config = dict(
    dataset='seven-segment displays showing three digits',
    horizontal_flip=False,
    num_classes=[10, 6],
    activation='relu',
    stem='single',
    loss='cross_entropy',
    optimizer='muon',
    adamw_lr_other_params=0.0016,
    grad_clip=0.5,
    cautious_weight_decay=True,
    lr_schedule='cosine',
    final_lr_fraction=0.01,
    warmup_steps=770,
    adamw_weight_decay_other_params=0.01,
)
Rows from block 2 of a small image classifier, named by matrix and row number. Rows with one number belong to one channel. Each number is 128 + 24 x the weight over its row's rms, rounded and kept within 0 to 255. All counts start at 0. Numbers have three digits each.
After each channel's rows are labels from the 100 images, of 14848, where the channel reaches its highest value: "responds to" is what is common among them. Only what is clearly more common there than usual is listed. The data: seven-segment displays showing three digits. In brackets: how many of the 100, against the usual share in percent.
# convs0: first 3x3 conv, stride 2 (model.blocks.2.convs.0.weight, 96x48x3x3, standardized in use, each kernel summed), inputs 0-47
# convs1: second 3x3 conv (model.blocks.2.convs.1.weight, 96x96x3x3, standardized in use, transposed, each kernel summed), outputs 0-95

convs0.69:119125113130127127152126103091167060120129146104164144203126153132099136096120112142104144108114134142115155136132117157148130115084148146140109
convs1.69:100096149119157116136110127121086126166143143144140131150121164115140152102165073098119135080095143148116155162105135138077130101116083134122132124102153116102097174120129161115146168098110128096130135161163110106161085133154084134110130113135144127136120124139143124134127179165156145138
responds to: the digit 6 (73 vs 27); red glow (48 vs 17); third digit: 6 (39 vs 10.1); second digit: 6 (35 vs 9.5)

convs0.59:143112166121120118140163152122138140125117165109155044121099148092125103123127159123126153109109098151147117127109180135089123131159116139121136
convs1.59:127121174173125095173142147162149151164138163139146137120130121138121152116148044101145138141118165122126112115145153185161126144158113126139140169141135126101114130150142113115162080135126170146135094104127138121129122131129065139134122144109133129143075131113142158096134113106106143147
responds to: blue glow (50 vs 16.8)

convs0.48:176161144134120169116132121114123172126091129131117137087100117118151092121126079085168124179129140128168151108138110140129133120113100126100143
convs1.48:154199090163115174082156119113135107127141116120122096143142123104149089168123185171081112102133141108143094115114126124142107144123126127094082158130124147137135112122122107151130142162127082126114092142118118130151147133118115121153122181150155141093132088098119123144129103146151145141
responds to: dark on pale (41 vs 16.1)

convs0.93:141095099154160100131168098133164117124134127112137151111141113131143160115110132087086165130162117103115105112111151162150154110112179112090138
convs1.93:151119189138128115169139135174144126119116144131149134136121125184092090125110090122102157127124152119139142142140150146146118113130125119160138119124136111113125139142126142131130171101151226115177146123144139115122157117118163172125181157126134147160086160155151105129131126110136134107
responds to: dark on pale (88 vs 16.1)

convs0.66:151141177091122140120149157128112170137112137129105167072093108126132137176099119117158149109109124124116145085133130148133090153149109149104112
convs1.66:092118125168123112079091141107140155150128150057144127136142140101146130175123113118154107158100122109120123147099125115122201127180107115125138114140124133116158113171170164144142078168120115157106112141139134102098101142139150153119113110144143161137107136110141141137115133099095116108
responds to: dark on pale (100 vs 16.1)

convs0.86:138139124146131169125097149112122104119148151119127093111141119090080155148152113080113123119103208141148154138091113128154138135112136152112128
convs1.86:098191146134110121169122117133112126116144096147162183131125111144113147129120174131118122122154127140134148117161194172095135129092144146133119112116133155125162093138092109120125104071170147178123128112143127174129131112116174123137153153131116109113145125136139145116122127188124117115
responds to: amber glow (47 vs 16.3)

convs0.71:123172135143132110091143167149103151174120151124124144086091146124165110131078116142116118133107147115143134136108171103101139110145093101115164
convs1.71:101158182136093146154121126129175148122120108144157119131157116105064129119129158117150103153153142118149118139144154176143162143135133146123130131166110121133154112132142122153090092107139166170155155124165136179129162133127048142127140170135131133130113146122137164121156140118133111120
responds to: amber glow (94 vs 16.3); the digit 7 (55 vs 26.9); first digit: 7 (26 vs 10)

convs0.19:117143135140151123125058106138124114149127111144140126160167125142149138110090144129142120114128142132114159090108112143105182149083171129108081
convs1.19:154118143148145154166128136152124142156129139130098132118096117131171099141137125141116115103136180156131152140163120158178175175129141163144142128125141108135112140124103122129151025137126164107147182132142121171163156120140112117133154154122144133138147108107146144150156130128143145137
responds to: white glow (56 vs 17.1)

convs0.42:108146160174112167126115110096126102113109104162152136141124137162119141088182127106142151101130123133075161119145114133111110161118107087142128
convs1.42:140118134073140158137111156107111134129150145161152132114144098126197137103103156120144103126172122174154165152137126158103126139150140134108142101108104153109140153132150103154168173156157141096150126112136140146160152135134170106163189112118113150121144119131132177150142132109123127104
responds to: the digit 2 (85 vs 26.9); third digit: 2 (47 vs 10.2); red glow (43 vs 17); amber glow (37 vs 16.3)

convs0.28:151088123119101116164152151121123116121141122048131123118146125141119162142149111147128110135128100153114158095155109127118184103110133171097135
convs1.28:095131114092140084149113090118119153130122119142121141163154171144184121105143083146109086148110133111112112129125148118121136124107116155114119123121132135118094202142127155131150106108085132144096095152119110134131060117161143134131117125117117134162126192128120129134141171155132139172
responds to: white glow (61 vs 17.1)

convs0.92:141102146181114171170099127160077131123147068131150143147134127096099142122108107124147107136163108104104153131114124128115120110143163147106137
convs1.92:124137127148116121133129114118134126127110102154125135118118132109227105114127032144125131130134130124135116114136125127106127184139128116132125144119138130141120133137128117124129000130128132135119133130127142136129152124113187134135119134115124128146120131106129124135126149139127141135
responds to: white glow (98 vs 17.1); the digit 1 (55 vs 27.5); third digit: 6 (30 vs 10.1); first digit: 1 (28 vs 10.4)

convs0.74:122130164158147086060164133134125179096122105123123142102142141187136127154131126134125131106113110082136119151101143115103105109156128148125129
convs1.74:150082110094157143098127150120181186132109155113161102101100120126175104101116162098101131142128117102139101133123112107135141098184114101100142153127114113134142110147146170119184130133134152140122143122125131144109172130117180162129126150134163166120129143140139102106109123131084119120
responds to: white glow (59 vs 17.1); the digit 1 (59 vs 27.5)

convs0.53:141099130093147121111100142115161142049152132134151115125114112084114156139136100140123146147158134091144149171102130105124142139125106136136178
convs1.53:139130126132120128112113139122117121124133120144146067129143128066164098165126116150134150103130150110150132095156151136119114001123135145101123134131112115122143118151113100134120195145114103156101116129145075115144109126132168133123110131151113124117103120146101131143140130137142123144
responds to: first digit: 1 (27 vs 10.4)

convs0.16:153164148144131134127170101142155129115106078111138089147137127138111157161099097061132103155120171127132116144112154151113129099124131095131137
convs1.16:134140180151123123174127184126126111122154150107128149117131124127119141124120153104134148154144135137150131099140132155157228134127159121164115142114150146132134135177133131115153126110106197150201166148133131184122149119138097124126124122130108138111151152133140124130113121127124124108
responds to: dark on pale (45 vs 16.1)

convs0.47:135162104149128149140112110122122165058118129112140146116141124153096141152141099127117109137170146152146080177134126077111106144135110153110112
convs1.47:129139120096148118127130134112127116140134152145140129152117132139068105119127217125122137131118135134136122128122120145128136015133117120142118117129134147130132126135127127132142097124121121115120126131119115141118127137133255122113145124128107143125126142135148121145141138131122131127
responds to: green glow (96 vs 16.7); the digit 1 (57 vs 27.5); first digit: 1 (29 vs 10.4)

convs0.34:076137108182117152152113131148128126118148145122144144174148121101090118102097079149129123126121145143137153168106092104096123133097127133144167
convs1.34:133162144085150141115137102129130112110129137161141159147085118117185102095134162144116129133136085141114148122121124090105107123049127146131125081096116121162092138106117122120108173118133110152123099105146148116137143133095151101132106153131122117125173074117119139126178159100113129104
responds to: the digit 1 (55 vs 27.5); first digit: 1 (32 vs 10.4); third digit: 2 (26 vs 10.2)

convs0.40:109153143091134146125172131122120164125080105145136104108060114095113158142184156123142138113126096132135135129135140122107124172129106157135110
convs1.40:079095113141149132103157119096091139115129123118115082124127123165095119103166112131120130105106098127118174086127135145143100115135107130074127137151117105124074127133102126136103115166134095109046127138120104106134097123117114110180111160163146123100140148120143106155115135145140132160
responds to: dark on pale (91 vs 16.1); the digit 4 (66 vs 27.4); third digit: 4 (27 vs 10); second digit: 4 (27 vs 10.6)

convs0.18:145143106123098132153086158115070123133123121130133147125151172122109160107130090147133127141127156078116150123120124124104187135103118182110136
convs1.18:110122126098148125156111140153128139139139112128142121144123143160098159140138070128136132122157115149142140150127149156130192184145119129156130130117132124103137124152110149139135002113141137119144141132137100167124130139131192146134141126132119142140127170088144143122115122122148109137
responds to: green glow (85 vs 16.7)

convs0.32:148114121117119150103122137139154165153128128124111154129130156140142090182084127162105132075110120115131176139095124127116099083167100143118135
convs1.32:097119118142124121149122122109113116101138144114123161135108166102089105135125128117130119127160115107134107114098134085136148146069117154134104146114125151150123106117154122094106193126133136167144139113104121113094156111153035143108108104095121109106136167071114139109111116122131171127
responds to: dark on pale (100 vs 16.1)

convs0.26:146061120086104128153129137135155133151113121155091169132134125113099110089140137120139135101117137118136128132196120120141165131162109087143141
convs1.26:185109153188154143111120126122107114092153116104119120111117123122120092141131094156138093087119115085127112157145114126174153132140138135109101137146124084128107136149138113118153173143157149184136078146108134152131102136131098108134134144115131090115146188108174125130096113153144123109
responds to: dark on pale (61 vs 16.1)

convs0.94:091125120143117150120157119105158108104130146131097120153096163107128115114091185125143107104188120128121107134133142085111181126110132145147154
convs1.94:175142126091144138142189123160109133101117154152169097124136115126138157104155113136158109102126200137105128117125110115124109194118151129162121133141131120128112086135107135111142130118143160141145133108181140122161140117114219114138141114102131123146150113120140150126089132134121138130
responds to: blue glow (44 vs 16.8)

convs0.7:090142117158165153138111080089152115129099133145124117104137129097095079130128134169156133162117128172157147123145135146146108136114136079132104
convs1.7:121120137156122137134136118135142122121109128147140118129120135128164138127134177125117128116150150125135134119128157153136090092130103149121111116135112132151130158135132117143130227107153150132103095117134148117129156127107000126143138144145159130128128098129131153155127150152110134131
responds to: red glow (65 vs 17); the digit 1 (61 vs 27.5); second digit: 1 (30 vs 10); first digit: 1 (30 vs 10.4)

convs0.15:139172139143133111149096094123136192137117104124086116112141122151125137143137141120131152131131126092101151180104120115097136072112178133118123
convs1.15:174124110150114162145127122129136135123110115130129151110111098073135106119132253133090141115148139159109147135112116155126151167161104122127151102120134091151127109128131119114117146132160145145161158131122136113119168115068131111138135130116130108117154123089150126124140106144117115093
responds to: amber glow (96 vs 16.3)

convs0.60:100140108179146127160126091108123097127150109108151132177118124078100140115106112175148141127146132137132170162128108091105100130110143121132160
convs1.60:144139120097128127109133105123116133115124133180143146132122103113183098061129176106155128094130119147135126108116092089099124149090143139116117128117118144147093116088123114125118141133132110095133104146120162104116153103083153137160118143118147116133151039123126135135172151095104140099
responds to: white glow (68 vs 17.1)

convs0.72:141096144146140145120150114099145144096157166103147191153151122122092124099115108081128134129168134106129161133128149108089103101149141106099132
convs1.72:169110113127123143110149142141146130108148130166123139093110159105211101097076125132160146157140133140114110127169138034115121121119118129136124139126125134156094112130136148128097168108136101103173128134129134125133144113109164118124116117108143146133136156150090120111145167103110127088
responds to: white glow (63 vs 17.1)

convs0.13:123126105092139116145112122130134149119155098105092161127112106129147172127168148171152126135153110120146117163108127072104083157151124117151090
convs1.13:139130110156107136072120142124117158134130121118123105124106090112104150152143139131120099151115114136119102149116135122097129092136121132147156098130098087150163109137110145153146152191145125120102109103142130110120170182173180109096160075109108174108137178120125142109132108138126099147
responds to: amber glow (61 vs 16.3); the digit 3 (54 vs 27); third digit: 3 (30 vs 9.9)

convs0.64:118153154087135133077141135138146115137111117139126128105173110150128121187136134068113143134128114082186140114126137123125094119166137128121108
convs1.64:133100104136130116086113151099122133139121145090113103109105136102117123134103135082103123163124124148137144125119103094131134092175107084103115188178123116125155112139149156122148114146122095129118126159087105079139100136156143169112110139141104134117142144109089099108121068088122141096
responds to: dark on pale (100 vs 16.1)

convs0.50:129121107119120161102130147148100120071117119131153140150133085121099146107143134168175122132112124108145121153111147119124104143168132064138176
convs1.50:129150147102104114147098149111122109121113130127156112105123089140199133109128211122138133136149108104138116104158119109090126002142166119114135138132109102116145144109133109133163124140135156138113112121122125141102144132122125103104144155129120122103138117144122124133126128147097130152
responds to: white glow (92 vs 17.1); first digit: 9 (26 vs 10.1)

convs0.39:103165145104120121120130129146120104132120094160157122096136097193136124150121112138175134128147123136144146137125148093163103114091108142139063
convs1.39:110147109101112143142124149115080126152104160125123117133126092134202128180155175139118099161132106153115139151106140155121162131097125165179154126134130130163147135121109127138114126124159101087097136137120111192091151126110156113135136112138122122101161109152157121157135094119108116165
responds to: white glow (40 vs 17.1); dark on pale (39 vs 16.1)

convs0.57:090122142078150081147165104135149112119118100138115133117122138139097166143111116154151101134125139075145143118162129130098158112142130153185112
convs1.57:072122096106132094112116113136092140094116100079138162137109160168141120113156103116132143129099121109105150122115110122189165144107150112134141137132156127118127117117120140107112122129096114118077138162120114131126080163160081143109116104124119128139105205137154105145131123107152111168
responds to: dark on pale (100 vs 16.1)

convs0.24:140134120116120159142086119128163134145159126088131140198119126157117171101101140071121097117151092120143114146130118090110125152156120139143120
convs1.24:122094101114146148120141135153146112156144133139103109124137113147127114092104099145135139100149100118151150133134152169187130188170159180107111157133132178095110135164123120105146112148138148119103165098134206139153125156145120135112120124125119145153093153112114161140121106151156114124
responds to: green glow (39 vs 16.7)

convs0.83:124123122135102128107165119167154143148101127104123091105117130175134097095103180133156125133157093126108115140159187108132146142139119103105099
convs1.83:151142160096117140169176112124101152092108144137149125133113137122124155095151098103113088112113191122108149092135109132099111135096139133157124128139117116142103129091124139084111106116145195156147129120216138120118156142104095105117148119116139093131120125123128124103099135137099111143
responds to: dark on pale (43 vs 16.1); white glow (39 vs 17.1)

convs0.29:095136081146148128128090160105151117156177127125109114130124135111088121149146114068125136125124096134182164136100137143167149108123103132135133
convs1.29:108160158128105169175129111137137122104138128144145152116114126149181127153103084127132152148115171125133161111137115115095119195139145119121118130122139158127132096139106103113115095095187123175129125106161148179136132127119168101156136125128136104129137107127085157093087147135154124096
responds to: white glow (43 vs 17.1); third digit: 6 (27 vs 10.1)

convs0.33:113096081140129136145086132083165131159129119115100146095185129123114157140135095147131137147137127116136156153175081117134118126147113104105149
convs1.33:109090111103169147104107111141089151137123123109137125128120162130137185168174081179154138084138110136113145175153126137136141145124128121125133091115098139129094153152111102156087167091106093159163115109118134122135135113148111111123111128099133135138121086145125118087127142114171099151
responds to: the digit 0 (65 vs 27.1); red glow (45 vs 17)

convs0.77:119144130079112130112099164096135132144101157120158168160128144130111103170146132086079127084123105134137161128167095151142134125120154120129113
convs1.77:150103099100138114087118147118151129103105130121107138100140148140109132142116149114150087115146155146120100124105095082101100146109114078144129136135101117117137116146115143092105167083092078105151112120094088069128122125148147133096101089082125108138129130136134111124133162086154144090
responds to: the digit 2 (94 vs 26.9); dark on pale (55 vs 16.1); second digit: 2 (44 vs 10); third digit: 2 (36 vs 10.2)

convs0.44:142164121120131138130127138125097135162123114115154110130181113090126121130145100059115116115091168108134158154102125125139122180133156089150120
convs1.44:195159144158155128158134137157145131132131141098122144103114119113154143156129170148159144111143131153132123154136151158153118170140136145136109140119121135122106155125115143112137056111100147118173142153092110179155141124138055140134166122098125177126137139108142153125129113120136178139
responds to: the digit 2 (58 vs 26.9); amber glow (56 vs 16.3); first digit: 2 (26 vs 9.6)

convs0.1:120110120183107144145105140133043114098147122104156127146125152078104145097143127132153118159141107110140137116140115126121134172150146142139109
convs1.1:135110129122121108114119092097100127101173098177128106159122125118228112118119097139114096133151129133138123108158142170130103130124120138111152135139116138150125146097111126150161035157103141115112142124122127153140086143143151130101092100130129130121127134116103107133127159153122145147
responds to: white glow (69 vs 17.1)